From a checkpoint of a small image classifier.
Training: muon at rate 0.0041, 7600 steps, batches of 384, held-out accuracy 99%.
Rows from block 3 of a small image classifier, named by matrix and row number. Rows with one number within an expert belong to one neuron, the router's apart. Each number is 200 + 40 x the weight over its row's rms, rounded and kept within 0 to 999. All counts start at 0.
Before each expert's rows are labels from the 100 images, of 14848, where the router gives the expert most weight on average: "place" is the part of the image that holds the peak; "top examples" is what is common among them. Only what is clearly more common there than usual is listed. The data: pen-drawn characters of a made-up script with 800 signs. In brackets: how many of the 100.
# router: router (model.blocks.3.mlp.router.weight, 16x256, trained with AdamW), inputs 172-255
# up: expert up (model.blocks.3.mlp.up, 16x128x256), inputs 172-255
# down: expert down (model.blocks.3.mlp.down, 16x256x128, transposed), outputs 172-255

# expert 0
place: bottom right (42)
top examples: three strokes (69)
router.0,188,127,159,244,262,200,199,205,159,182,227,170,265,266,275,214,211,261,208,128,166,185,113,141,184,248,216,162,243,198,229,220,191,283,142,202,241,195,199,150,141,281,194,219,235,222,193,266,160,162,167,198,140,235,240,171,174,284,165,124,177,180,205,137,261,264,141,228,142,225,178,256,256,251,157,201,144,240,200,196,83,188,177,247
up.0,290,196,246,141,181,260,244,211,132,193,224,200,246,242,164,181,237,163,164,159,217,238,147,250,200,223,225,229,133,149,216,230,263,234,253,219,237,223,158,213,158,150,158,208,185,243,159,173,217,200,214,198,201,198,242,214,182,156,186,226,156,213,260,271,260,218,183,175,244,219,222,230,252,294,163,234,102,225,193,228,154,151,196,147
down.0,245,261,224,170,292,245,185,177,175,225,201,202,233,235,206,215,255,198,138,279,203,211,230,221,222,159,184,95,220,205,246,209,195,289,202,148,179,223,167,220,179,123,209,199,202,230,201,150,178,131,193,218,131,175,173,194,204,182,144,199,251,187,79,193,235,190,218,226,255,190,224,206,106,224,222,199,216,196,144,226,182,194,276,164
up.1,218,225,224,210,187,181,230,167,166,111,222,209,175,181,220,219,200,172,147,175,235,255,227,204,233,169,176,126,187,245,220,169,201,218,232,201,257,218,146,203,152,167,215,143,251,141,140,221,192,292,125,264,123,267,210,207,154,194,161,224,140,272,188,239,176,193,265,194,160,186,218,195,190,127,244,287,196,156,191,134,118,150,194,174
down.1,190,243,213,200,278,176,201,205,208,192,194,190,170,219,180,163,209,167,186,193,240,176,256,212,207,159,206,148,242,199,228,184,257,310,233,171,240,175,201,283,218,259,144,175,249,214,190,213,200,196,203,199,196,217,220,226,247,212,189,259,209,204,232,169,152,182,235,107,256,126,211,186,210,220,243,245,269,105,181,211,170,204,95,206
up.2,183,138,178,231,245,186,259,176,191,194,216,147,62,178,51,175,271,229,185,142,195,143,162,263,198,129,200,210,223,192,223,176,208,206,204,174,167,187,201,251,222,178,134,143,146,160,232,128,168,303,127,204,157,242,151,198,187,293,128,253,188,210,238,186,198,178,179,239,203,214,174,203,182,274,142,201,244,186,119,184,94,172,143,189
down.2,297,242,192,210,232,205,213,199,178,258,255,233,168,251,243,215,282,205,242,236,199,197,175,207,220,204,159,101,139,234,238,177,182,166,178,228,125,266,266,252,182,154,227,179,185,205,197,241,215,229,155,155,218,203,192,211,206,176,191,243,202,141,207,195,140,205,189,184,231,203,209,129,178,209,191,169,132,256,251,218,180,195,155,221
up.3,195,169,198,160,238,238,131,223,203,236,99,156,205,212,185,233,236,225,194,220,220,151,167,244,194,243,202,206,170,179,242,190,230,158,188,151,171,252,171,236,142,219,124,225,114,207,298,205,197,253,191,173,181,164,267,187,229,234,158,193,235,224,244,158,182,179,171,224,198,215,186,144,172,211,205,276,227,166,180,217,205,164,210,154
down.3,163,240,233,255,208,168,148,201,186,173,116,181,187,130,222,198,200,199,202,143,205,147,228,212,192,249,146,168,218,259,180,211,201,273,193,91,219,200,175,154,143,146,230,179,155,242,239,220,196,198,152,247,189,216,218,199,221,189,204,214,198,244,119,251,214,131,224,210,233,196,212,146,125,250,215,224,189,183,208,289,173,201,174,208
up.4,233,158,250,173,183,181,199,201,176,81,110,194,159,179,137,139,235,138,267,176,189,224,202,171,228,220,153,222,225,209,199,203,248,213,185,135,187,217,220,119,253,203,222,232,208,213,86,228,227,216,197,198,228,236,177,250,282,204,206,196,182,211,186,260,194,176,212,202,145,182,116,190,231,130,245,224,301,188,166,234,187,205,188,205
down.4,267,173,240,234,161,242,223,197,186,218,111,175,169,154,191,215,199,206,228,199,225,218,156,214,192,278,175,253,211,233,237,177,178,221,194,142,213,208,230,204,148,191,140,285,199,181,199,244,189,122,296,267,219,183,174,248,242,190,251,187,145,220,195,266,187,246,126,201,208,230,122,200,150,199,210,190,254,121,203,197,172,197,218,211
up.5,153,263,260,115,178,268,201,204,171,168,215,185,266,188,165,189,151,206,164,183,188,177,211,245,193,233,227,239,146,206,166,172,263,182,177,191,306,233,236,205,198,225,202,235,185,174,175,160,214,193,247,261,261,202,158,228,139,212,217,108,228,233,140,268,213,253,234,200,189,271,168,234,176,185,206,139,232,187,211,229,216,172,205,179
down.5,134,201,170,189,159,202,247,205,203,205,196,244,162,104,225,174,233,210,164,147,214,229,190,228,183,173,320,230,163,153,167,224,221,269,223,217,281,212,148,261,159,202,181,153,151,207,199,273,206,226,155,165,238,181,197,164,169,206,250,255,192,227,187,190,250,186,218,173,205,231,168,158,158,217,206,240,189,293,172,231,164,161,138,183
up.6,192,220,182,185,188,168,224,171,221,252,153,220,197,215,224,127,243,33,169,204,212,264,227,214,179,175,191,196,136,233,205,240,189,193,224,167,141,156,217,310,228,224,219,162,217,176,180,166,212,194,212,279,214,289,169,205,180,194,287,262,191,200,257,189,143,235,198,247,183,203,189,153,194,223,235,215,192,218,235,213,236,226,178,154
down.6,227,188,214,186,71,154,183,209,170,199,177,195,257,137,188,226,220,199,265,256,136,216,246,226,227,138,172,219,220,190,219,183,165,190,246,236,196,208,154,273,179,222,195,247,155,230,206,276,195,198,191,162,272,213,228,199,195,192,197,157,227,202,286,250,207,230,177,133,178,254,189,158,145,209,198,150,191,185,242,260,166,188,96,183
up.7,108,289,227,242,238,227,131,209,220,161,148,195,185,173,176,201,280,149,211,192,223,207,178,267,149,216,230,242,186,249,166,180,172,219,245,249,182,199,232,219,204,200,168,194,208,128,166,193,246,199,88,175,202,254,226,238,196,241,239,203,120,209,198,240,202,200,206,146,149,193,179,247,303,217,165,270,273,249,274,196,234,164,237,149
down.7,205,240,254,151,281,193,203,195,219,237,219,167,261,269,177,232,177,171,213,212,151,203,236,176,225,257,216,144,197,225,219,215,196,215,201,227,209,76,295,245,217,227,188,193,190,209,235,167,175,212,120,264,164,189,229,206,200,209,199,166,192,206,224,235,195,200,219,229,230,148,212,180,182,189,238,199,101,172,99,183,187,176,200,234
up.8,165,150,116,248,194,161,163,189,202,236,226,157,186,258,139,202,166,166,183,201,157,231,203,242,197,242,229,196,220,196,251,165,220,172,217,138,172,219,211,179,251,176,197,199,137,130,203,236,196,238,191,228,147,256,177,199,225,86,252,238,237,223,166,235,192,233,272,209,174,163,164,204,127,172,252,185,185,221,208,245,233,142,178,218
down.8,201,322,204,182,174,208,210,211,191,181,242,249,186,171,227,173,232,187,247,256,192,156,214,184,198,146,190,241,145,230,211,182,190,274,201,177,206,142,265,214,188,165,222,125,252,170,258,225,235,192,216,219,173,171,136,156,165,222,280,185,145,248,222,196,146,189,177,247,130,235,178,149,192,248,250,186,239,149,193,163,164,202,205,181

# expert 9
place: top right (41); top centre (34)
top examples: one stroke (56); only straight strokes (52)
router.9,181,224,218,216,163,187,173,210,218,212,195,204,206,224,176,166,247,170,159,194,161,230,128,241,212,210,263,168,201,158,140,267,167,212,214,239,183,231,192,188,277,209,172,231,266,232,146,250,218,190,208,150,138,110,182,233,218,178,192,190,270,145,226,285,249,218,164,128,264,210,208,208,142,135,175,212,178,203,200,193,152,126,190,246
up.0,117,292,162,164,252,244,206,188,224,210,171,138,169,237,198,181,185,166,217,240,97,241,174,167,229,199,156,200,151,154,190,182,152,238,118,248,173,181,187,183,211,216,190,232,201,209,190,208,178,227,162,123,222,139,172,219,274,333,254,250,232,185,209,257,158,184,234,209,197,197,199,274,197,213,189,166,194,238,235,168,257,158,187,149
down.0,159,119,216,168,118,194,164,190,207,261,189,226,167,211,144,178,221,214,192,143,213,193,234,223,242,138,188,93,182,113,173,138,160,248,227,272,205,217,225,268,179,216,234,205,188,202,187,306,234,121,186,153,121,209,218,174,286,194,132,136,177,226,179,185,174,270,186,147,183,196,212,180,224,212,143,212,267,195,218,281,180,156,111,203
up.1,249,133,163,212,136,229,238,174,177,224,152,149,147,181,246,202,224,246,236,196,231,133,174,223,179,183,194,188,223,254,187,270,244,219,264,243,192,153,216,188,233,247,217,230,193,152,207,201,283,151,204,195,209,175,234,175,148,210,271,173,175,256,202,208,200,136,127,182,186,171,215,129,194,254,228,203,138,234,252,117,205,156,205,202
down.1,156,227,239,213,214,153,185,192,178,199,223,189,201,285,199,165,161,198,211,180,191,197,231,214,207,202,263,100,182,177,207,128,200,88,267,203,225,199,129,235,177,192,203,189,166,221,231,246,202,138,183,187,206,197,205,167,212,198,204,219,208,260,226,121,202,214,226,169,178,226,255,158,233,209,176,143,251,200,204,84,186,173,156,223
up.2,214,185,166,210,219,267,240,221,219,157,192,161,262,258,189,188,156,252,155,201,210,239,254,230,238,212,126,184,250,274,188,168,105,217,250,200,178,195,221,164,236,155,236,183,172,203,240,272,151,220,193,211,192,206,227,213,189,271,217,250,209,196,233,206,207,179,262,238,204,204,230,238,213,179,181,132,213,248,126,146,121,172,149,207
down.2,215,156,162,202,198,223,205,184,209,138,271,240,197,177,183,236,202,200,201,234,195,170,220,212,163,188,171,172,227,147,178,179,199,149,242,108,207,169,183,149,204,187,185,187,245,218,235,252,224,232,259,175,190,197,127,190,203,204,299,212,209,193,115,178,172,156,280,255,155,218,251,245,183,223,275,146,274,177,198,283,191,262,193,238
up.3,240,135,101,90,167,233,179,196,227,257,158,235,244,226,212,205,227,141,187,195,192,223,253,181,203,233,175,177,194,170,189,142,290,179,191,110,149,235,220,198,187,211,190,177,258,132,204,205,201,257,174,185,239,160,200,204,200,195,200,218,323,176,174,192,207,255,187,163,102,162,207,191,152,179,200,240,144,198,212,256,215,177,180,254
down.3,229,158,242,233,143,193,194,217,195,226,227,266,149,171,266,225,211,196,205,148,222,244,108,183,188,234,180,175,208,209,229,236,271,235,130,215,206,187,179,135,173,225,196,236,145,186,208,170,269,168,157,173,261,211,122,216,227,235,173,221,192,251,199,135,200,231,216,234,193,189,152,222,230,205,177,224,208,232,160,225,161,182,193,185
up.4,139,210,126,192,302,245,167,185,188,154,280,187,138,139,162,176,211,216,185,216,264,230,214,238,296,203,192,210,190,262,201,215,262,200,158,212,242,178,232,181,206,223,121,182,165,192,168,150,167,230,211,220,203,216,212,214,191,189,204,159,223,135,164,213,181,248,214,198,274,231,231,224,246,185,196,191,194,243,283,185,188,171,195,226
down.4,100,217,146,223,218,166,240,163,181,204,301,167,216,162,130,185,186,216,224,264,194,217,135,209,200,193,153,301,180,129,160,189,204,185,164,171,159,153,151,160,176,213,204,227,175,237,200,175,221,241,173,217,160,227,117,196,199,235,172,189,212,201,243,204,189,250,147,179,194,283,150,200,169,164,253,197,138,182,184,147,185,162,190,217
up.5,266,105,115,216,177,180,293,167,246,185,205,158,236,177,218,222,179,150,157,107,181,224,192,125,211,203,209,192,187,212,248,173,135,263,256,219,180,211,156,231,168,233,274,210,220,192,250,256,201,237,127,238,143,277,193,187,197,193,254,213,198,199,171,179,187,214,165,218,198,166,248,236,193,180,210,169,238,213,161,237,243,219,258,227
down.5,214,183,169,197,224,158,159,197,245,214,63,228,151,219,188,146,255,213,245,184,179,201,217,187,186,158,251,173,173,211,204,173,218,209,155,221,219,214,290,169,145,251,217,197,133,171,169,197,206,213,134,190,221,226,193,229,183,181,250,206,169,223,140,252,194,169,135,162,230,186,183,213,167,203,144,210,62,229,220,149,183,203,157,211
up.6,198,181,171,222,256,140,161,225,216,201,224,162,247,173,195,184,188,273,188,179,245,275,176,216,223,145,267,208,185,257,266,160,220,272,250,207,213,181,205,218,193,203,186,197,215,141,206,181,195,206,246,154,132,267,207,177,137,190,209,244,206,162,142,165,158,167,146,188,151,224,242,232,178,261,177,177,238,195,197,174,218,129,124,249
down.6,242,309,180,236,146,220,234,228,199,142,227,188,293,209,228,206,239,216,206,224,227,207,254,201,141,207,239,220,212,137,179,142,193,213,210,189,280,159,210,173,197,271,171,225,93,215,239,132,217,168,239,228,210,223,212,155,204,244,152,212,215,137,230,208,189,247,254,215,179,164,136,179,152,233,217,221,206,153,217,210,233,156,202,246
up.7,86,266,237,224,209,162,174,222,160,172,171,174,235,219,171,178,133,276,291,208,155,223,269,224,203,229,162,205,157,145,104,255,256,212,222,207,166,132,144,250,177,183,183,280,239,194,209,155,198,284,259,203,119,155,215,206,207,160,132,158,196,236,220,186,255,145,165,276,239,221,179,194,220,255,216,204,160,226,145,191,236,147,190,163
down.7,203,245,231,181,65,243,200,187,224,218,203,203,221,218,227,165,221,189,204,217,192,198,133,199,207,101,201,161,238,176,156,260,203,143,198,179,136,193,245,215,211,166,185,246,155,229,201,249,198,209,163,197,264,180,246,183,201,200,265,254,131,237,140,265,146,247,188,73,158,218,186,175,181,186,252,220,222,162,266,326,152,134,213,173
up.8,199,304,204,201,226,194,255,159,263,188,224,262,227,174,139,205,117,214,183,161,181,275,230,134,201,274,202,211,184,211,160,234,261,233,158,281,230,248,286,257,261,247,176,296,291,247,126,191,157,267,216,200,153,154,271,148,268,203,210,117,176,183,253,193,218,242,184,221,264,264,126,148,129,99,245,188,175,208,164,233,220,168,296,218
down.8,139,152,125,138,184,134,197,155,195,244,184,206,226,183,151,137,181,233,226,193,200,192,158,220,198,191,220,231,226,200,220,273,199,153,183,209,195,251,245,126,137,212,230,201,130,265,168,188,228,175,155,273,222,227,223,240,182,180,119,208,184,261,161,191,257,219,208,264,206,222,183,185,182,225,202,181,216,223,240,199,236,215,135,270

# expert 5
place: middle right (49); top right (38)
top examples: dark on light (95); four strokes (63)
router.5,136,211,172,185,142,161,236,220,187,173,130,248,179,238,166,164,139,170,175,210,242,227,154,226,187,127,263,226,258,188,136,199,279,150,223,164,151,241,243,215,201,223,187,200,259,270,196,233,207,251,225,188,198,241,181,205,129,251,221,138,228,180,171,168,87,177,163,171,207,131,119,158,213,210,194,287,215,260,276,216,172,114,163,197
up.0,175,180,165,185,124,258,234,243,162,188,190,199,204,177,120,165,258,232,180,273,181,159,151,260,195,247,245,240,261,160,134,185,251,221,156,243,139,220,230,192,138,213,61,234,209,164,238,157,246,222,193,216,120,110,245,209,172,192,164,216,163,206,118,225,260,302,150,142,215,230,214,156,220,188,240,133,254,231,237,190,166,237,245,144
down.0,255,257,169,175,177,176,222,240,189,231,261,140,199,201,193,229,239,196,161,206,188,213,186,219,184,149,224,149,264,187,174,255,164,245,263,206,162,175,233,234,241,216,193,198,229,257,223,287,197,101,233,269,274,185,156,261,235,208,154,178,161,238,188,226,214,201,231,179,147,308,201,214,220,229,259,254,230,227,206,237,142,205,148,267
up.1,232,252,189,206,245,193,214,135,225,224,232,218,193,265,202,90,136,216,218,237,227,210,184,282,227,206,222,152,165,222,153,169,282,230,171,184,196,248,154,132,155,188,154,245,179,226,252,224,158,217,207,181,239,141,232,201,226,214,133,218,181,127,143,247,190,210,165,284,163,260,108,229,166,215,185,300,143,232,187,181,134,265,256,156
down.1,189,267,204,254,186,227,143,210,218,255,237,231,147,199,218,220,201,201,194,225,229,233,227,221,194,194,177,192,285,144,195,250,183,141,134,183,159,171,220,139,162,137,222,210,206,161,211,234,141,167,293,222,332,203,263,205,183,212,112,198,164,253,180,158,185,171,173,158,145,259,243,161,244,200,183,230,159,186,292,192,229,221,172,238
up.2,200,172,189,137,197,208,281,203,172,189,204,219,309,142,170,224,164,230,207,179,213,201,223,206,266,196,172,192,222,175,184,231,213,242,196,246,160,231,199,238,148,146,208,209,223,183,178,166,237,180,266,151,256,195,209,227,220,263,192,195,234,253,128,176,137,200,235,179,163,131,228,127,283,178,217,190,240,221,189,121,176,253,136,189
down.2,157,266,173,224,258,207,224,215,228,229,168,223,205,153,159,141,131,207,160,201,203,150,239,213,196,163,223,143,152,334,238,202,222,206,161,256,216,157,102,71,286,259,94,245,188,230,161,148,191,133,219,191,214,208,220,181,208,213,199,225,170,243,147,293,221,150,240,229,245,221,202,190,238,210,151,155,156,212,169,183,195,205,107,166
up.3,127,197,242,247,181,203,139,228,226,127,149,195,236,171,206,184,166,280,263,102,168,212,213,133,135,174,183,191,216,181,182,225,186,222,169,156,245,159,240,214,265,253,260,243,207,208,177,189,179,183,241,168,247,76,191,225,120,243,210,225,86,226,180,188,194,239,202,232,204,240,219,242,266,234,203,250,126,199,246,245,195,219,211,238
down.3,193,311,225,254,159,203,179,207,202,153,185,175,212,164,180,96,173,236,254,174,210,213,232,187,164,273,196,111,173,114,179,194,189,79,167,230,185,221,244,164,207,198,173,211,161,153,224,253,236,185,219,212,207,210,259,173,211,224,248,239,122,207,142,204,154,202,192,141,235,193,240,186,231,209,113,139,153,243,197,236,221,175,253,169
up.4,145,197,213,174,139,220,187,211,160,207,154,200,186,158,217,164,201,260,200,154,174,172,122,267,240,149,180,239,223,151,199,209,153,181,216,234,155,227,229,204,397,233,204,198,238,200,163,205,214,226,194,173,167,108,167,174,203,278,167,163,211,162,174,211,119,131,200,200,172,166,153,110,203,208,252,133,156,187,175,225,160,175,232,188
down.4,172,157,249,229,173,162,194,146,265,163,168,165,146,203,178,187,196,156,208,228,161,190,206,153,134,156,171,189,131,181,187,241,166,132,231,263,224,216,226,217,144,211,191,158,205,141,206,191,210,225,188,207,233,217,136,232,219,217,167,211,148,152,171,167,192,263,233,136,176,265,180,183,186,236,206,210,248,235,300,183,216,227,345,181
up.5,256,258,214,188,354,189,187,231,162,148,212,194,181,163,239,210,205,194,178,210,238,167,284,236,175,162,232,231,137,146,247,204,176,226,192,204,275,172,197,226,241,199,217,164,182,195,224,209,218,159,192,248,258,186,219,230,217,217,170,172,238,282,145,107,158,260,161,201,213,191,173,201,231,198,245,262,261,208,177,179,261,268,235,264
down.5,196,176,156,129,165,163,131,223,215,166,203,187,146,120,162,220,238,221,202,217,253,204,188,180,145,237,230,202,273,136,178,221,206,234,207,250,238,211,236,183,169,239,236,228,168,259,230,237,139,181,225,213,254,188,262,145,238,294,185,176,149,195,253,148,238,193,203,221,231,181,172,170,225,195,157,225,166,181,154,88,190,149,221,226
up.6,218,186,225,196,293,200,180,249,275,202,328,196,190,185,168,184,133,211,128,171,229,201,151,241,235,150,170,216,187,273,202,284,178,271,180,176,255,189,230,210,245,165,200,214,208,166,227,195,223,241,195,247,177,212,157,223,140,214,233,161,146,258,202,169,229,219,126,225,173,178,175,273,212,219,139,258,193,213,147,150,175,290,200,243
down.6,227,192,234,196,267,181,164,194,205,224,198,204,274,272,171,208,221,205,158,185,214,150,224,229,195,301,194,151,152,140,173,239,202,164,240,159,181,249,140,197,235,259,192,214,98,190,173,157,146,241,154,256,234,187,233,179,263,200,263,179,173,218,268,131,209,223,190,141,202,163,190,132,157,202,227,228,228,188,100,256,220,274,230,246
up.7,235,226,200,178,201,213,235,224,192,224,240,162,202,208,213,233,188,158,163,204,124,199,263,126,205,192,261,215,239,223,195,208,206,259,223,185,171,208,214,196,216,287,183,185,229,181,203,205,115,110,135,207,204,237,131,182,180,203,215,151,249,214,242,174,231,193,204,264,207,249,210,184,155,201,181,238,142,204,191,224,199,250,202,163
down.7,248,222,112,175,93,114,123,233,184,197,235,183,184,134,184,223,159,205,211,239,186,146,238,195,197,230,160,130,190,193,232,287,217,184,183,221,216,251,178,181,186,207,189,192,186,190,223,241,198,172,150,240,118,175,203,182,253,163,250,162,222,208,250,190,274,210,182,212,258,233,238,150,210,186,124,145,182,240,206,260,245,225,227,223
up.8,221,168,157,246,155,168,150,243,224,218,184,108,198,266,230,291,151,174,159,182,191,245,179,183,236,203,186,231,197,119,201,205,162,177,208,303,211,232,193,224,221,228,243,156,142,199,204,225,178,191,194,224,271,224,216,209,151,175,199,179,189,192,171,208,232,244,211,181,194,226,177,220,221,173,230,224,254,206,154,183,247,204,160,174
down.8,146,178,230,198,168,148,170,194,151,230,166,217,291,203,210,181,175,197,220,156,205,198,242,209,155,243,157,158,258,186,218,269,160,146,207,287,235,218,181,190,192,264,230,190,130,221,235,195,198,219,183,136,252,210,297,213,175,227,152,248,217,209,219,118,164,216,152,204,150,151,209,193,241,215,173,227,152,187,183,218,223,207,162,209

# expert 11
place: bottom right (30)
top examples: thick pen (69)
router.11,215,205,273,171,202,122,141,193,240,228,215,202,228,242,251,223,166,307,214,199,212,226,213,233,160,161,141,206,300,189,280,178,232,206,173,142,235,205,254,180,220,249,179,160,208,242,196,210,243,194,218,197,134,175,360,187,231,156,158,194,212,213,151,223,201,143,140,174,255,200,192,199,201,213,163,200,113,195,206,210,140,170,264,269
up.0,167,207,206,175,211,167,301,212,251,180,249,164,231,196,172,187,180,192,211,286,219,162,195,246,210,220,261,215,250,204,164,182,166,291,195,126,230,235,194,199,223,253,241,146,233,154,137,193,277,112,148,168,249,197,196,233,207,246,200,249,193,252,218,218,222,169,189,212,127,214,196,193,212,205,179,207,250,241,193,77,115,142,191,174
down.0,267,239,167,210,206,187,205,176,249,178,148,217,172,156,191,148,252,193,211,220,213,192,248,240,150,213,180,131,159,270,161,226,165,269,158,260,237,127,219,105,203,168,131,232,200,169,217,141,197,205,167,151,148,182,202,249,109,214,181,262,285,228,213,208,219,269,216,210,274,218,255,216,227,213,239,209,131,222,217,144,169,137,255,175
up.1,192,211,223,255,208,176,182,246,138,208,272,213,218,145,152,194,119,193,110,207,167,227,183,192,160,225,184,161,199,192,225,214,175,148,177,172,258,120,215,204,234,192,240,253,228,112,143,169,228,195,212,151,143,172,205,203,118,292,185,206,214,225,241,222,214,341,162,150,208,211,179,247,194,261,182,83,174,258,189,150,210,252,217,176
down.1,196,170,204,252,164,260,206,242,186,179,187,176,227,247,188,203,117,204,162,193,228,217,261,206,219,253,156,267,205,59,186,162,211,217,221,162,210,210,240,182,167,250,169,296,179,200,214,153,209,145,184,133,225,181,231,202,171,195,174,166,175,151,91,260,198,173,126,217,240,188,104,160,209,241,201,244,158,163,190,169,173,260,261,191
up.2,175,223,181,249,230,207,167,224,252,247,136,223,227,318,246,248,119,180,216,191,234,164,250,172,251,278,165,175,176,148,228,201,238,260,241,187,218,188,258,245,170,188,232,231,209,222,169,119,249,160,222,153,179,164,207,196,178,269,219,198,201,208,220,194,180,228,216,198,223,208,279,211,294,214,133,200,182,223,128,170,168,176,265,197
down.2,138,233,166,161,286,210,179,164,194,110,182,198,223,166,207,176,236,145,221,210,218,201,233,163,190,227,190,219,213,171,201,208,236,278,211,208,273,231,155,182,203,149,205,164,222,210,169,147,262,196,179,267,271,201,132,225,199,206,201,200,167,188,224,194,145,302,174,173,211,185,178,244,243,204,259,198,268,159,245,277,197,197,245,167
up.3,229,116,117,133,238,199,220,217,213,193,270,103,180,227,158,187,217,127,132,200,205,195,202,235,198,105,217,178,203,219,183,226,281,232,170,229,149,209,149,184,200,214,199,148,196,198,235,230,218,193,177,279,204,227,145,163,239,217,158,200,231,228,244,197,174,187,175,167,156,240,183,247,237,277,246,130,161,207,230,200,165,245,191,189
down.3,239,175,186,178,185,193,154,199,187,262,222,161,186,276,171,197,186,209,206,174,183,206,190,195,166,200,257,244,264,200,188,165,225,174,135,176,269,252,211,262,231,242,191,178,209,254,242,138,165,213,181,114,382,230,185,146,205,176,256,212,210,162,115,190,236,186,141,260,257,183,186,197,205,202,245,134,192,163,168,138,202,240,253,123
up.4,155,264,218,178,215,196,296,295,266,202,214,177,182,147,195,178,224,133,151,192,113,149,164,138,268,204,145,259,241,195,281,240,151,190,236,150,189,165,210,240,234,231,250,222,143,253,181,196,247,138,137,257,281,207,215,205,232,236,186,172,231,146,212,227,190,189,176,146,149,236,189,165,162,227,200,185,186,181,239,251,227,226,202,166
down.4,139,244,195,150,235,134,180,195,214,139,188,162,235,186,187,216,214,184,199,257,176,184,196,206,165,255,262,200,259,164,205,113,186,165,234,223,136,186,261,225,145,253,161,153,233,170,171,223,191,134,185,270,175,168,189,205,201,198,202,172,219,232,136,169,226,207,112,117,237,147,255,185,188,211,219,179,238,222,131,227,190,193,239,196
up.5,149,222,235,196,162,188,229,194,205,231,186,203,213,280,200,245,170,154,131,150,285,254,178,217,162,155,200,191,276,171,278,234,152,260,260,178,237,164,218,201,220,189,202,204,174,279,159,171,211,241,154,194,158,184,111,200,221,156,122,204,158,187,157,202,200,224,247,193,188,248,244,163,238,238,166,274,249,247,180,187,193,167,134,252
down.5,107,230,208,163,221,163,167,223,213,218,183,147,276,218,205,207,188,181,173,241,197,172,221,209,268,250,262,146,204,148,212,170,210,158,214,206,157,171,178,160,209,178,194,184,276,260,212,225,170,207,122,207,160,184,286,274,229,171,211,151,141,216,255,228,156,199,233,190,188,156,171,263,160,190,148,203,180,167,196,155,167,194,214,125
up.6,233,212,161,183,239,148,182,221,138,163,204,181,153,197,202,221,180,202,214,196,131,184,161,273,198,222,273,255,213,218,171,131,130,199,204,260,187,181,183,190,164,194,278,245,241,220,206,262,169,230,213,184,282,225,240,257,141,148,230,207,159,255,229,156,209,129,218,299,253,172,193,179,228,240,197,171,256,180,251,228,228,169,248,173
down.6,210,167,215,143,60,176,180,212,219,131,139,204,159,195,131,236,239,216,242,266,204,186,111,224,164,154,158,186,277,214,194,169,231,206,219,249,218,176,253,186,169,194,259,179,198,182,200,253,208,182,321,244,308,210,183,213,229,201,94,225,167,198,152,201,194,154,230,82,190,190,194,215,172,199,115,176,172,223,156,189,218,182,185,153
up.7,204,192,169,175,173,227,226,189,203,210,219,199,186,158,287,182,232,155,195,175,173,216,170,165,167,152,276,237,219,160,207,172,138,232,113,203,253,210,171,192,236,204,186,237,162,121,305,156,190,205,198,208,155,202,183,204,159,164,126,251,209,175,261,232,260,259,181,247,148,183,259,201,142,180,172,251,194,187,239,287,159,213,275,220
down.7,109,226,170,221,225,165,187,235,207,201,249,192,182,96,190,154,271,207,187,164,209,166,146,219,209,239,196,262,155,129,185,185,220,157,170,229,157,173,239,110,258,232,195,196,268,198,206,164,176,181,227,102,104,211,222,206,154,231,179,161,190,171,239,177,238,229,169,236,153,164,160,149,113,198,296,190,177,181,212,165,204,255,244,233
up.8,167,201,196,165,173,204,280,161,137,202,177,201,200,212,118,181,169,218,133,175,96,252,234,153,281,172,188,208,157,258,227,200,205,239,229,229,193,229,189,252,216,247,172,196,243,247,200,236,259,207,187,278,199,202,204,233,168,178,218,250,234,163,104,216,108,218,211,132,226,233,200,199,176,104,192,198,196,216,280,136,212,230,153,246
down.8,142,237,228,187,256,192,202,189,179,251,216,235,140,180,237,237,181,211,203,202,219,206,170,209,224,171,185,171,175,227,223,290,197,190,245,91,142,177,208,221,242,141,212,164,178,216,160,140,177,189,186,130,328,197,248,192,225,201,161,224,75,233,167,173,255,269,237,130,166,188,217,245,221,181,214,253,209,200,273,272,203,192,164,184